A small sound classifier, trained from scratch: held-out accuracy 100%, trained on songs of 200 made-up bird species, synthesised, often over outdoor noise.
Rows from block 9, named by matrix and row number. Each number is 128 + 32 x the weight over the matrix's rms, rounded and kept within 0 to 255. All counts start at 0.
# pw2: conv module project (model.blocks.9.conv.pw2.weight, 160x160), inputs 0-79
pw2.3 [161  85 146  77 138 104 136 165 142 168 102 103  97 168 131 134 167 132 123 115 143 157  80 105 196  98  53 119  55 125 108 138 101 139 100 209 145 153 145 103 104 126 109 104  78  83  96 124 123  84 100 117  96  97 119 182 122  81 132 117 109 139 145 113  99 133 159 124 105 166 188 115  97 172 115  78 141 121 191 154]
pw2.4 [ 74 128 130 106 108 158  78  54  69 112  99 134 126  80 154 135  96 144 108 134 164 133 101 115  98 132 139 141 145 142 126 115 133 118 113 151  23  76  81 141 115 221 194 119  53 128 132 125  81 181 152 151 112 136 107 153  93 131  95  70 142 110 107 107 145 167 121 130 160  91 109 103 193 147 164  91 134 118 190 164]
pw2.5 [149 146 121 102 120 143 142  69 169 149 133 142 130 144 149  78 126 164 113 135 102 146 106 112  92 122 117 134 100 106 130 118  63  96  97  27 159 106 108 120 133 110 138 140 169 164 156 102 143  93 190 166  95 161 109 100  97 163 170 168 105 144 138 138  87 138 153 169 145 186  95 124 157  82 176 110  77 130 144 181]
pw2.6 [109 130 133 108 110 142 135  95 179 129 168 116  99 120 124 138 106 171 130 134 128 116 192 143 171 139 158  79 142 123 180 148 149  85 177 190 103 128 158 115 185 153 121  92 111 101 116 103 156 151  98 138 151 148 139  97 148 119 163 108  78 152 159 172 103 131 157 126 107 139 109 111 142 136 122 131 132 205 195 122]
pw2.7 [184 136 129 105 155 107 125 106  82  73 128 114 161 125 104 122 112 140 114 185 126 168 183 139 146  99 177 175  83 130  75  93  84  87 134 134 135 126 102 117 155 103 132  83 171 142 149  67 172  90 141 113 141 101 149 113  74 150 143 132 138 134  93 195 105 148 186 115 106 122 146  87 100 167 161 161 148  84  68 149]
pw2.8 [106 141 155 121  88 120 144 133  78 125  89 107 198 163 133 100  75  90 137 135 152 112  86  84 163 123 174 159  76 137 167 131  93 157  96 126  93 115  99 127  65  93 124  64  98 159 152 150 125  77  83 149 132 118  94  89 176  93 108 116 143 121 182  65 157 142  82  89 143  92 119  97 157 108  97  89 129 188 100 125]
pw2.9 [116 134 142  71 143 118 142 179 150 187 113 189 131 132  74 122 133 140 118 165 130  99 134 176 151 152 150 149  94 169 101 147 194 161 108 109 133 159 139 182 139 139 139 136 152 140  89 133  85 108 163 120 158 113 122 144 115  76  87 139 107 149 105 133  58 149 109 177 114 100  59 116 141  63  45 127 153 116 151 106]
pw2.10 [133 142  66 185 118 156  92 141  75 119  97 138 133 160  61 169 156 167 127  94 198 163  84 187 127 150 146 171 112 119 162 122 198 123 110 157  83 149  83 151  86 158  97 130 114 124 141 120  30 155 129 142 157 166  54 131 150 131 103 100  88 128  83 141 174 137  98 120 182 156 152 137 134  99  61 121 114 131 100 182]
pw2.11 [160 116  98  82 151 149 145 154  79 110 144 134 127 109 136 145  96  95 162 109 128 136 110 138 145  89 146  91  90  59 158 113 143 108 147 164 131 131 154  97 142 111 129 134 112  78 148 113 176 133  99 157 131 142 151 112  53  75 165 168 117 110  93 138  98 114 162 112 102 112 136 156 159 110 202 135 148 179 142 159]
pw2.12 [ 49 151 170  96 105 137 119  96 135 101 140  96 116 114 126 168 157 138 146 198 171 144 165 117 137 127 173 116 159 101 140 149 138  60 110 113 100 147 137 106 106 118 159  90 154 209 123 121 149  72 145 152 138 136 103 148 172 147 137 170 117 108 144  85 129 154  63 100 106 161 130  66  94 101  97 100 130 134 130 119]
pw2.13 [ 66 116 178 111  64 156 114 111 147  92 117 153 100 187  84 144 197 109 117 176 124 140 129 147 150 161 200 130 139 105 135 117 117 176 125 100 120 132 123 138 136 140 109 137  93 137 116 135 134 101 132 150  94  94  95 147 124 132 124  96 143 130 151  77 107 147 145 100 100 191 114 139  87  96 147  66 149 136 164 112]
pw2.14 [113 100 155 108 208 108 121  82 122  72 130 114 125 137 162 124 111 161  99 164 139 149 157 125 112 117 129 128 123 163 125 118 118  97 168 119 177  96 125 110 129 115 179 127 118 132 177 149  43 128  82 104 166  79 106  85  97 129 129 117  96 138 162 100 124 144 134  53 127 165 138 121 148 116 150 134 199  99 104 127]
pw2.15 [146 143 158 123 102 119  27  46  96  79 126  95 115 163 127 156 188 195 124 125  71 179 117 108  85 154  91 175 114 105 158  62  98 141 159 154 125  85 100 162  95 152 127 147  78 151 140 139 137 118 129 154  66  74 117 104 149 159 129 102  91 113 129 161 117 133  87 118 117  88 149 166 153 162 108 151  76 146 117 130]
pw2.16 [ 95 145 158 101  87 168 167  99  76 130 116 170 117 127 150 109 152 124  88 125 111  97  91 182 135 174 146 129 148 145 159 146 166  65 131 120 151  77 135 110 164 143 115  95 148 137 140  79  88 139 203  77 114 113 134 127 159 121 157 130 146 136 132 154 141 109 133 115  89 120 144 158 138  79 157 121 118  87 131 135]
pw2.17 [ 92 125 150 148 191  67 100 153 200 167 116 109 130 178 152 147 102 135 120 183  93  96 100 216 105  78 123  99  99 114 108 174 123  76 130 145 174 159 121 113 109 144 166  75 112 168  79  59 131  90  98 203 142 103 143  87 109 165 162 176  64 134 156 103 125 116  93  83 152  97  94 107 117 149  84 136 120 167 127  71]
pw2.18 [114 101 103 133 136  77 191 112 102 125 121  92 185  92 148 145  76 137 157  95 125 169 105  78  74 112  93  65 186 111 153 144 138  95 110 142  73 111 127 153 136 128 120 176 158 195 118 116 130 151 119 125 155  86  76 100 145 157 136 131 119 173 135 178  86 118 105 218 111  73 108 119 113  59 113 136 175 152  73 148]
pw2.19 [101 140 107 101 153 130 146 113 138  91 127 137 123 103 147 119 117 176 124  93  95 100 146  87  53 106  79 108 131 176 143 142 116  65 166 119 153 107 100 123 166  93 142  94 127 107 129 156 206 129 178 153 112 125 101 106 104 103 100  62 120 161 217 116 137 148 171 149 100  98 134 127 159 115 110 134  99 149 127 159]
pw2.20 [136  67 174  68 133 158 147  84 174 123 117 149 170 113 124 160 114 130 108 143 121 116 172 166 149 157  66  85 144 113 110 121  90 160 132 137 125 188 131 147 114 129 160 124 110  83 101 132 134 140 123 129 127 146 112 145 187 161 130 103 103 139 122 138 198 164 158 102 127 149 138  89 122  96 134 167 146 191 156 127]
pw2.21 [133 130 130  76 194  75 188  74 116 147 174 165 172 133  94  95  98 106 185 147 110 119  64  82 220 164 122 141  69 134 124 148 132 134 155 135 100 179 106 143 131 163 138 125 150 171  98 122 146 140  90 149  97 162  71 128 137  97 186 144 165 117 154 189 151 104 117  90  94 119  98 144 101 197 146 126 125 155 137 111]
pw2.22 [161 140 190 157  94 143  88 120  97 119  74 157 116 185  76 153 125 128  92  96 156 126 130 106 218  70 124 133 117  45 139 117 157 151 180 144 120 148  82  77 148 151 110 123 129 174 177 111 112 108 133  98 122 119 148 113  92 114 104  96 148  62 122  98 172 165  79 103 130 166 166 107 142 151 137 162 140 160 152 137]
pw2.23 [141 161 181  81 131 151 102  93 100 150 114 159 144  99  80 142 132 164 132  90 134 106 154 116 119  83 113 149 122 101 143 135 131 170  85 118 117 130 170 197 150  95 101 158 173 136 130 144 101 155  89 101 199 174 117 116  93 187 126  92 148 114 169  74 173 105  81 199 216 179 159 199 148 114 133 118 146 117 124 152]
pw2.24 [152 122 113 120  92 120 162 130 183 167 142 153 162 150  91 145 182 121 119 137 120 125 146 171 123 178 123 102 101 131 167 122 180 124 152  96 155 136  99  60 112  96 145 117 127 120 104 148 125 125 161 159 102 140 110 126 115 180  40 169 133 116 160 165 169 125 101 147 153 168  78 135 138 132 110 127 149 121 127  81]
pw2.25 [146 107 121 139 168 167  80 100  88 187 126 101 113 163  51 152 158 112 123 164 156 121  82 132 149 120 128 155  50 114  94  90 132 162 141 131 141 171 164 176 175 169 150 133  71 134  73 142 192 139 153 125 145 128 150  91 125 137 151 162 114 118 156  89 147 132 151 160  89 158  93 107 101 126 138 115 125 119 134 114]
pw2.26 [208 118 137  78 159 107 122 164 185 123 106 147 133 200  89 117 129 110 119 132 127 137 115  58  99 145  98  85 118 144 115 138  82 129 127 160 146 110 140 134 105  99 146 164 197 173  78 103 100  74 120 116 168 110 121 100 138  69 143 130 107 105 120 143 162  77 178 155  88 117 127  92 119  58 122 144  61 107 122 207]
pw2.27 [108 134 128 129  85 121 124  87 185  96 132 146 152 147  74  99 129 137 160 139  69  88 143 113  77 153 130 164 150 137 139 156 155 109 114 187  94 161 139  87 176 121  93 115  99 170 166 157 153  93 115  85 164 100 142 119  79 131 168 163 124 131 133 117  76 141 140 184 135 189 142 160 138 142 124 103 113 150  97 137]
pw2.28 [181 118 133 106 102 123 124  84 119  76  67 114 116  85 136 115 109 104 129 102 153 176 104 107 134 120 197 123  68 127 151 134  96 153 130  82 110 119  99 147  80 109  95 165  93 146 132 124 150 172 173 180 187 118 130 171 162  98 149 138 100 168 152 140 148 129 191 107  74 148 156 106 148 102 114 107 111 116 163 110]
pw2.29 [127 104 136 100 126 117  90  89 112 135 139 149 101 139 120 200 120 108 194 217  96 113 152 131 153  83 132  83  77 142 148  86 129 173 128 139  81 103 144 119 147 118 123  88 170  89 116 131 116 115 130 169 101  71 121 115 117 120 192 123  98 119 112 101 152 115  93 125  86  55  98 118  81 116  99 143 114 119 165 141]
pw2.30 [158  92 113 131 158 140 126 139 157  92 122 125 160 106 179 113 105 127 126  99 122  81  82 160  68 126 142 135 140 150  97 113 169 108 168 123 129 134 128 120 165 131 115 106 122 131 134 121 120 107 132 151 137  81 150 125 138 141 178 144 175 108  77 112 161 116  90 141 152  79 167 129 179 188 164 111 172  83 137 137]
pw2.31 [108 106 102 114 145 141 143 117  91 147 143 130 131 147  78 117 161 141 172  69  99 109 119  97  76 139 164  70  92 130  87 127  79 139 163 107 138 160 167  76  62 164 131 127 133 115 119 179 150 138 219 119  83 162 127 180  61 123 129  74 105 128  82 205 126 159 134 133 132 124 197 110 128  99 129  67 110 166  78 137]
pw2.32 [134  91 143  93  72 126  65 118  90  86 144 153 179 133  73 201 119  99 109 120  73 169 165 126  61 105 143  88 114  86 120 125 199 136 144  72  72  67 164  96 134 118  95 111 141  90 162 164 243  99 124 123 174 125 137  31 165 146 164 170 148 171 142  46 145 122  89  96 132 159 129 139 121  57 168 164 181 140  90 160]
pw2.33 [194 101  79 136 118 130 104 170  76 136 178 103 130 170 121  67 121 113  94 150 137 107 126 191 148 151 129 126 146 148 137 124 163 109 155 162 134 136 130 151 125 176 160 104 128 134 100  80 134 180 132  97 184 125 145  81 162 151  88 140 172 154 106 145 112  96 117 152 140 156 133 170 143 154 106 123 123  80 148 111]
pw2.34 [195 122 116 117 114 116 157 167 170 122  75 150  84 162 137 169 115 155 137 113 183 158 111 202  71 176  87 115 114 144 133 187 167 146 106 179 162 119 174 126 167 140  95 140 142 173 104 140 127 174 149 161 133 149 160  94 112  91 164 147 164 151 129 150  91 111 112  80 155 149 145 144 126  50 181 113 141 155 127 132]
pw2.35 [145 106 113  83 164 136 138  24 105  69  98 116 157 128 145 166 169 144  98  96 133 139 118 159  99  89 106 115 136 166 140 167 199 117 140 137 134 133 142 207 133 108  91 105 150 132 139  92  36 159 186 134 178 114 169  72  70 146  75 154 136 139 106 103 104  98 146 130  88 112 172 101 152 143 142 151 170 163 145 119]
pw2.36 [150  97 112 101 165  86 143 114 145 210 188 162 100 157 125 190 135 135 141 147 103 117 144 108  97 163  97 161  90 152  88 102 179  94  60  77 192 158 111 133  46 119 123 151 146 160 110 144 137 108 134 137 105 125 107 106 110  95 110 160 106 129 131 103 129 157 109 166 135 107 118 100 110  88  80 138 119 128  88 158]
pw2.37 [ 75  64 155  90 145 134 110 124 163 125 155 128  91 132 164 156  98  82 125 123 130 108 124 172 174 180 186 113 127 111 114 121 117 115 158 106  97 127  86 122 175 118 135 120 148  89 138  67  74 132 115 130  90 111  94 129 168 149  77  81 140 106  65  85 137 117  64 144 114  79 143 136  93 121 104 171 105 139 147 131]
pw2.38 [ 92  98 104 156  61 133 181 143  91  85 154 134 114 145 111 174  63 175 188 144 138 150 117 184  60 117 152 149 139 179 108 116 125  54 116  92 129  98  99 172 163 119 121 129 154 124 125 172 118 140 131  64 108 118 127 138 179 121  92 109 153  93 156 111 152 106 135  96 165 126 127 144 127 148  97 136 132 129 143 131]
pw2.39 [151 108 118 133  96 127 134 146 133 142 155 135  75 139  79 138 125  79 127 151 132 157 135 137 180 145 115 137 133 110 168 148  66 122 113 145  94 112 106  97 105  72  92 150 127 168 139 168 187 113 113 105 126 128 152 167 154  96 183 139  84 120  83 159 141 106 138 177 145 152  92 190  88 100 136 105 132 106  98 124]
pw2.40 [132 116 134 125 147 147  86 128  95 150 150 128 111 110 167  68 132  94 131 116 144 133  91  79  99 125 135 126 149 104 159 120 135 128 116 101 143  63 125 154  92 158 128  87  70  90 109  93 108  91  90 157  96 116  94  86 125  68 163  89 128 140 144 109 120 150 137  96  71 174 140  80 127 175 179  78  94 181 117 160]
pw2.41 [153 163  85 163 139  80 123 200 105 118 130 160 141 104 118 184 132 120 133  66  78 241 107 172  94  95 129  84 124 103 136 147 113  93  95 118  89  90  80 174 103 158 117 163 137 130 116 158 176 130 143 146 136 115 126  96 115  85 116 167 108 160 143 101 119  87 118 163 146 163 106 133 101 130 141 154  75 127 150  27]
pw2.42 [117 133 129 112 117 112 116 104  66  85 132 191  96 132 130 125 169 121  82 153  93 139 175 131 150 154 148 155 113 111 128 101 117 124 151 112 138 179 165  43 105 125 169 145 105 152 123  92 128  99 104 162 154 156 152  77 129 160 137 122 175 132 153 156 127 136  72  96  98 168 125  62 116 205 185 120 156 158 170 202]
pw2.43 [117 168 154 132 129 166 141 145 169 170 140  98 117 131 195 153 193 168 122 168 161 187 148 114 175 175 139 131 181 165 170 171 185  86 138 157 106 111 130 139 142 122  80 122 130 133 124 146 101 145  90 193 165  77 129 103 106  95 103 147 108 123 132 121 147 132 146 178 125 125 142  82 125 125 123 162 130 161 160 124]